Rows from block 2 of the encoder of a small image FSQ autoencoder, named by matrix and row number. Rows with one number belong to one neuron. Each number is 500 + 50 x the weight over its row's rms, rounded and kept within 0 to 999. All counts start at 0. Numbers have three digits each. After the name is the row's rms in percent of the matrix's.
After each neuron's rows are labels from the 100 images, of 14848, where the neuron reaches its highest value: "lies over" is the class under the peak. Only what is clearly more common there than usual is listed. The data: single toy objects rendered from many sides on busy backdrops. In brackets: how many of the 100.
# fc1: MLP up (encoder.blocks.2.mlp.fc1.weight, 480x160), inputs 0-53
# fc2: MLP down (encoder.blocks.2.mlp.fc2.weight, 160x480, transposed), outputs 0-53

fc1.93 102:545455471490466542483410523464445504535538513528496449532539587336569480508615477569442505483410499536560521478485532452461562562572512498486548535499441546545498
fc2.93 136:493380502469473502515528544394497549518475405558489554450547551518518441534472496503566481414458519600510454513560497482486482408417360522504497535508645568550562
lies over: dark part (28)

fc1.328 074:469456502385558491462557417477465545503407454519484482563399475466531451505493426493481540506468441597577509475474509506557539576471498479486417455464460492577500
fc2.328 073:506507551380584516537480522496523463507507510622502495433474407492567487487510543565571583405521488521533559481546542509527528497502558480529508480569504490538541
lies over: part in the main colour (37)

fc1.251 081:452455415481440499557410575447515451556520480488501417512543503461569548525474477534519523441542461453544480499497566458466478443510417516491487467630422549438477
fc2.251 065:503507540425496479563524471506465519546458528528526523407476510453539408525617460492441584554552536501561509502534493562468576588499532493605501498427519515489528
lies over: part in the main colour (37)

fc1.146 153:580527618495466490511565494466482516525331500518395423484495497517488499494516467476517547512534496442490496528487527537470517570502626560592494633557556443546442
fc2.146 174:448493475468441555489471503554506507551484509512551432492394544500517479539400418446563412519578524483548503501435503611518475487554450453515535458460507506469493
lies over: part in the main colour (57)

fc1.461 116:591439482534470570514462475486528511521560532453462469488494499512508537417544445497517587452581443439448451544446579504533499575525558487482623385571515450573491
fc2.461 110:547540505516462475512463555486487541518452485438520495599554507491558461516530554492448594527484526427405485614508603428479508470513515466478535563501525489562579
lies over: part in the main colour (38); part in the second colour (25)

fc1.194 083:548532615603493492538492586510583460503551426523539497484467442520433436556479537490585609427438494466423381437496479532501518563517595511511476541484508485530462
fc2.194 086:389489505555405495509496456510415473480605404462460550585432469468473647497594470487425514592554488522492499468456393530508590505526427521442491419480471497488473
lies over: dark part (25)

fc1.178 093:538548497460544547484522488544572526528449417450524569558527465513466464540476539454425509473519545500430491512550415456541563492438492464463597544545465458421573
fc2.178 096:402518610488482439486454551409473498444521410452512521508504469565506544494414479550558521479449483559501521407542461438608417570463507536518506502519532491408444
lies over: part in the second colour (28)

fc1.445 093:533594447500565402527459537456525531433516524456384465424617526502478520462521555527456509580566481463496485447529535410529512416499567614512496421462559467347399
fc2.445 077:398527477490470490436515479531429483476506568481476460589486542581540350549490540368577592507553517524391447476539446475567543529527493513517567483468424446398460
lies over: part in the main colour (44)

fc1.415 110:561542497517608644565466533460550578571441584454624426546551569473482533478580462459480439565453481482415504541553565543486554456511490430489468605536515553423527
fc2.415 123:569490485402505585528490534481513554537460500420480480461482497493457590552325561478520505426572457473565521536570464488455437484525567556490494484553518467517429
lies over: part in the main colour (37)

fc1.285 083:496502498500594489530441572432483435506457506445535488426528508457551464466564482554467502537521557465504426515456567575570545502498571455462383434525483515415514
fc2.285 089:495476437523526529410521381567546465445503528511457498598535526424498547537504566446523490491463582586462407561503455509580446448443507458443484524496499502382566
lies over: part in the main colour (44)

fc1.338 121:486545406439559475534519522509528419467523472449570445489515496494529515475508510488567439395484455517520471470456512533512526548503518581426436483484349482559516
fc2.338 163:557576599485425508505439546433527579473434489476546507395418391495496591486387468512491478552523483406562488504532476585430518473512622537477484520502608507457577
lies over: part in the main colour (54)

fc1.157 089:528427558484559463489455547500461553622507492499511411481501451480542494565575442511464503484496510506485407601553551421572481508544543427581418459487503519501514
fc2.157 091:569423508464504517502537424469462542521544470507451524481511522572458553504468545566498489481568553575518464509494584475617514540473492469502573516522478461568451
lies over: dark part (25)

fc1.11 077:595553506506498445380444467473485519448534491426514533485482464428402480490540526424556508436533490551513456576489529560556465572498500578521533475411559479458488
fc2.11 080:546564485539503500637504470529449396479501439417453491566533430412479554462498485569487488509440533543500481470521522562527482457477547448493468533481497504506526
lies over: part in the main colour (64)

fc1.417 129:497453531435432514388490479503501491532500529484606557512438487497486526487472557453514468531525477449549476564472484399549522464536533504426527498510567456470538
fc2.417 119:547536487478484485571474448489471486562554573482401552496425573448586439533549476499488527559600558564533521488531532463483485549535558433424521545470397476562485
lies over: dark part (63)

fc1.422 089:492572584494518522503513559539510453525500451463506520459384430374519552507524513458467418592473539507572439471491528455504542545508514492449447479416530471461450
fc2.422 099:499432477467411484474513511467438549572483447476458560431439470465559493478528406572477509555575550510594453462497526534471509452509435523448474543432522393482592
lies over: dark part (74)

fc1.155 069:496528443487455493569517425512430479504624480540502488511581531437426561497518468492487468555474484484527520460425504578464504540406437494475472619595513585524530
fc2.155 079:532398467487482508396515490495506529522500492523479430485541516516389444537476528545580492546578515531553527445524468483503501438529386617390527449559517480478482
lies over: part in the main colour (39)

fc1.376 100:567466545465459547563521533488462541513497467463619477545517493466490579450443495447518454456503464594457474517536586505511523474449512614418448329426541537508563
fc2.376 107:467463466465522463428465516478532504480511525446465491392418492481506428559546638496500458538480492535576503518428614465548468522518485485393483529485380475484541
lies over: part in the main colour (69)

fc1.226 077:480489534613401524511545402401527568550496430426475442450487570569508501498523541493588504500498469558527562573494475517556522499589507497497542569560593458434436
fc2.226 090:444522630567505495489381518403468533485511536444532553433559479570502454595426475493461490526513418509562538546511450494535447609514574492497520479453474481520484
lies over: part in the main colour (56)

fc1.59 137:543447495520520525552485520481507412415495507498507459465471462452491545578484513524566431596567443543546487455464485454490527482386519516503476570449523366391484
fc2.59 129:422377480443550521578569450528538474490606559530524453560509406473483536491524451504444463459483449558498520443524572447422534458517558480510469492483398536518447
lies over: dark part (31)

fc1.122 086:584577487542486486443519530493492561579429545455419513423524458436570569490508478491605465509530519536483512594458474461488450534471443518549510423561534497595523
fc2.122 081:490494494549496560485485480406412476504402478477550505537460487474522486573609527495386489476524573457472557498481439515425509511421553479548494614490451547492512
lies over: dark part (26)

fc1.172 108:510506513514508556535489482446503530489564514475674540516507518493443526507542549450511513509486438457466457576505526485560503569538506482552469505453510433530528
fc2.172 116:535512479498456494484547536530418462517617478479519465605484590489547450564422489445483555422510610497520591614509486528532573482478546486490447495469459535586525
lies over: dark part (36)

fc1.389 061:499519509461437403393505541412524465510561495491504559527537443476472432476548522448485505533459410528541569514532534436463493546487464550482452524463471466500508
fc2.389 062:491482500365525561561474425457448503421470527522489527421542446484484582512475483575608505453513419496560486536473547471391539515498535479449513459498544579425441
lies over: part in the main colour (46)

fc1.116 071:459531602426429526477497511579443498489463550492473479519440484398475600517473513452432532505542506562555438543547444400441538503527443569514478464403464423419467
fc2.116 082:601515428418469495636455513508497501520438436503541476466464461487555419463565413551501532447495522560530479470494448499443486544526451481562501559452595512349504
lies over: dark part (35)

fc1.106 120:463437543494438503534494513471535518507499470479471455506477569488469533515526445438598517473531533438569451532522500439437466452482498402540490436515456531535521
fc2.106 107:497457499459572459478526465448402493476542504455525507470515565501443452508482507561408569448413462498521487527493532441439476479475492490495534441521417448504469
lies over: part in the main colour (66)

fc1.460 102:516501492412435530594500475551505487540435590494519473504581505541478508432512552556452500503546416551521455495438571518485487418518501432504532480530557456500516
fc2.460 092:463542552429498533496506551546550501487547526516498534451539503556469521572409522485557591447492396405499520522562699491465517563545466556629528496501450445526444
lies over: part in the main colour (37)

fc1.447 092:473599525418531595445469469504483462528517501528419554468446469436493457494519398576497477512475478506515506427518599486542519518550554413486539493544505465573451
fc2.447 080:510496509501551494489585497504506591514579474531531452515521500409463495471393609452510508435471483482488547495503537519577450469442476428437493561472470420536485
lies over: part in the main colour (52)

fc1.28 072:518494606557529455504491553470493524542562565495554532556447447450467583459460593438538518564494452478543454440514481512516483564508518492437559477469485485459446
fc2.28 075:502484454528483479534529519456490487609504493507477582402525529425519452485544294566419537518467551497525475523517529572527562464510548459507486551437510529454508
lies over: dark part (40)

fc1.299 080:531540555523437480454555608451491555444397441485498557491432440499415477541550445385584480451511512434541375525520561509562481611474488467570528437480429469531473
fc2.299 073:513565437491558594493406415464525479529441449559388591449523401451413487498535561561521479487466520545602443567482469483482470438524496524515468516445573494524562
lies over: part in the main colour (45)

fc1.410 070:498525510553562541492509533466480523496579457478552488448562464366589598480589481517429481545492602503549422467593511480529511578557426534481378514508533510503441
fc2.410 070:509514481479502490455551454464474565547499447549450457385502584651396494448522542523587550491510541524436437552479473496541467454536445549526500519447483459441541
lies over: dark part (44)

fc1.290 154:528473533508542463448498508485482395452423468484524472530440457518489516495470519515554503491444497415546552450498527571525486468464531570469480502304493534518428
fc2.290 127:451485354449602453525521418504565564455554507550491480464504527587489464491558565493477497412440496573505505576524526544508560478543447484459501495502455480489409
lies over: part in the main colour (51)

fc1.62 078:530571519505494461436530544470524484518565484515535462505473504436484537506482538407509446578555433507468484434471516589500498478495481452510455469403526488480554
fc2.62 073:499513486537506446547465495568504459523497531541441476508555441458510467555474470528488525520488454482544563463497470546398505508476478474471538488537445568455485
lies over: part in the main colour (37)

fc1.224 083:488424438513540446471533525564500526445505497443488446559496481504545463441556510441471486552558551500469441538516478461335493463581486566468465511478412482482517
fc2.224 085:481495584496529457522551485561535526494462493434509498380512518526561510474397541466488441481445617476539430510466428482346502481439577508457495488527493579568508
lies over: part in the main colour (43)

fc1.161 150:565561533503548399510527490517470588535511484491433504539458525481506478495479489451459482366485472513489511538484515450499507559543570528412428568533451374470426
fc2.161 125:524506433521487475494515442557503442500473558429441483437442449476528524515531508532546528505540479491500567574492525461465539483495489408422474543574541445478585
lies over: part in the main colour (74)

fc1.405 081:516559541467426550437448542507457499549538605492512555552493446425487537470560527547519513517521459558547500528526387406473464619577484558460525476442475534491522
fc2.405 084:541457480480469492552541518534454499544443554542443518394507504528524513571565433504550494480463499525540503474490481603441522434466437412537522533468406592427480
lies over: dark part (33)

fc1.19 118:495541509475487576413576403487458472484520484434542581492527421526531498524502573506439493568529487512525529417467509327543526535680508483491545537485563482518480
fc2.19 137:507483468494557492507473548378450531559481489525531467477464518495496515440566535528570571448543482556558498492562510478483427461503496490446521516475526517415528
lies over: part in the main colour (64)

fc1.166 079:516457455522438450541527493450532530399536537552502507467505546553498565466553518499516502447508439452543503444497548416453530445532543417454566465499590450471413
fc2.166 072:511508445497467428432504464532429525545557592576477547567473528552521443566446509488550586501565474546525548534551468408465474474413535546480576421561504418481480
lies over: part in the main colour (51)

fc1.31 134:542518569509482535561518579470497481539500526467473492521524417445590531413550526483515492569458530443471442542561560584506532502543570556510499518473361511454400
fc2.31 120:455502407463469490540511403558486422489545532623466522540501483508537504555491505546539505476548538598519468505441515476403467559483592494541558504458457554568447
lies over: part in the main colour (47)

fc1.112 071:525601494616422508463489444406613511528476421570513516477495468430470484484543513480489570451500464485458595537515421479554507534494447525472527448445532511620486
fc2.112 064:531528457599463532473490528440441494445577420577485552561485457501469532472463442563488513396521486535499597503489396466473600510507532508491486489459527485537431
lies over: part in the main colour (41)

fc1.181 079:500474537390592461506456543489510516502485439505459487456446477457616544555531496460481443487591474538453492430469542531429514428497518477457452485530473436512553
fc2.181 075:432563431419559473500507461504484432507537497583536506579480515480540412442531622516540482457474515437538531529533533509460498498565430537503421533507503466552456
lies over: part in the main colour (47)

fc1.13 100:498475447386494482427401487505553589527496504557595480527434437533558521431531524544513517529560478520465528446504498463509477535526561519517558542407534443495339
fc2.13 094:512543510410609455489570424400526484530491515575479475385488394466591489458467409463470487484513529570403458513513383459435567468440566464437475479539501500504489
lies over: part in the main colour (53); part in the second colour (27)

fc1.242 070:493474540580585511509542516547495517433497532534554486664570480512438511549569484483397508557476555521452498456582527502491596514546526531502459431502475532575572
fc2.242 073:495499492541492521502488544479589481488499545589509532389488505544454557456432597487573489465565508488512464545406528507521470454551503528421484526539531466515451
lies over: part in the main colour (52)

fc1.83 106:471473529512495465636493434466527502517479548532453580484557492482446468558501465523500606537492505425522409585572467405578448548548488570514594501568403527444490
fc2.83 095:523484524521510521454482516459434470476574515457545487512505442552534479484542605463474573434469526506461454496459438471581497518527523526577511512452549480406544
lies over: part in the main colour (45)

fc1.57 095:482498442444526520508496463420517514524504471514528496607411548493402530470467616535484535481448376515572415490548489379493499396530504497537490503542541519434587
fc2.57 102:538500485469507471502496540406567465485498528502516604346557546531448425560487317500474491465493434450493442527523524460496516573500573476587510504493443516447470
lies over: part in the main colour (68)

fc1.43 141:460456513519564566457520531502517473395451474498608410469524451436446560541472545524524453494519543554621523478531478488533531554415487562498575452419628536555474
fc2.43 158:473498524447532542456577615547468488563374496447560530463483465481503513481486440511464438603533567388510478442486434574565471503524619530470462447493539524469548
lies over: dark part (25)

fc1.464 086:461536507434612413491583491496443515449496448560445528512518503453399526488520501446432416551501471548512452497481658550460500510496464542552458462443466522557447
fc2.464 080:462527515491556487473436449458509523575521458521451460508503447472467458487516533570545466498494453510521463498567667532421435482520448545451507531552503548659581
lies over: part in the main colour (41)

fc1.375 123:493475522536522568468535512476558536559561488536549467543512474458512504487479531489506550489479455536455481456517586488405432489524508531547576446602496615574476
fc2.375 140:511524483540596487601488495510569413495507382479524513474544565446510466441497520468399498421419564544413499513545466498468522403424555443558501562538520574579485
lies over: part in the main colour (48)

fc1.3 101:558450552397558496482509454526537465497504494481452446565545560469437531461408461511466494513492474491553453501507561404382510554439499551490495537517497415538531
fc2.3 105:640481522364517476480505505494467492543500533478540514462513585419553457505507469548474521426505551572569639479449631481465507502475465482482550503544491526513452
lies over: part in the main colour (38)

fc1.310 135:525583430482429450561460550491504525518415493527525459525581509537465482485527517453530405494479467488484494558570571485550501503462531384509531288430500528512559
fc2.310 118:552480500516482493462491400508487579434621520553506454563536483438482552496428458636515416617516465473371563547406530483467439518473432453472529532538447451518389
lies over: dark part (31)

fc1.453 081:479402504545513487427599542409506616584494487547530578565499583436539534550564510478597593496487444496440479548544483505613461622503498468482532441530514604477503
fc2.453 082:532408472607510545536445477433516520562475457562410475420479547578505500604471541568353595479535517511508560476436561513516523419501498484486514580413509582524524
lies over: part in the main colour (43)

fc1.17 099:449515551520432458539498510489505526554485503425611446481491400464588498488541512463489500541508517569429482494514530474540526463488521435522447424435497438522508
fc2.17 082:570588549582517518454421445512499446546501478480452491529526486528517512495542490543517506492514467482488501486467419470447582526502418571444469560476494473451484
lies over: part in the main colour (67)

fc1.233 068:570512525458417462501484467504539525491503518515581485491481456471510511480537386426542419388392449435526422564539438413523544457464532436400582457519496471564574
fc2.233 067:465516493433514426449483489547409487517513469507443552549545473413491456521513587590436487517507471500520466541441457415431512503504564519416541479457450529545457
lies over: dark part (25)

fc1.363 115:502606393556535526542441499460526504518442434473644530462552537460605494507492428521476578533436476514424551480463522466481485506421523460434511541613517536552537
fc2.363 124:487492458458456542490507445489460425545527448472549474490543405472411582504589538486592541461534438415403549473562549549446610457500500569443428495516418427547486
lies over: part in the main colour (41)

fc1.207 087:510535539508537499578546558449574542523491573556452540534466403528421486575566541472617522431448529533539485546535526621544531629506482452530530483483486487509472
fc2.207 159:497516526497427415467512461502507546494518519511487462527547522534486591474502481629518516583537464534461482465428518514603514511512453477497477506461557484585465
lies over: part in the main colour (59)

fc1.5 149:537573550522380569453601471479548553533482490521595597482517468504418445480586553432497534563538498457569541480569441491506494493535541424574556589550575406535472
fc2.5 153:451544561517467512560432541482453522488524542450488532493477403539509629516446463524539540517471446531522557501544425476434419532509579484558412455526540510521508
lies over: part in the main colour (38)

fc1.454 111:426485533473569473450506580595531470514459533434592592535469456483544531558434436429480454516501463433448434467476540636466545455520521459513507497592589532473375
fc2.454 105:475557511402520538538521459556455517569572523513463556453463600505584537469561644556490476522526485450561486470604541592448469532529476497501482520433464536471507
lies over: part in the main colour (42)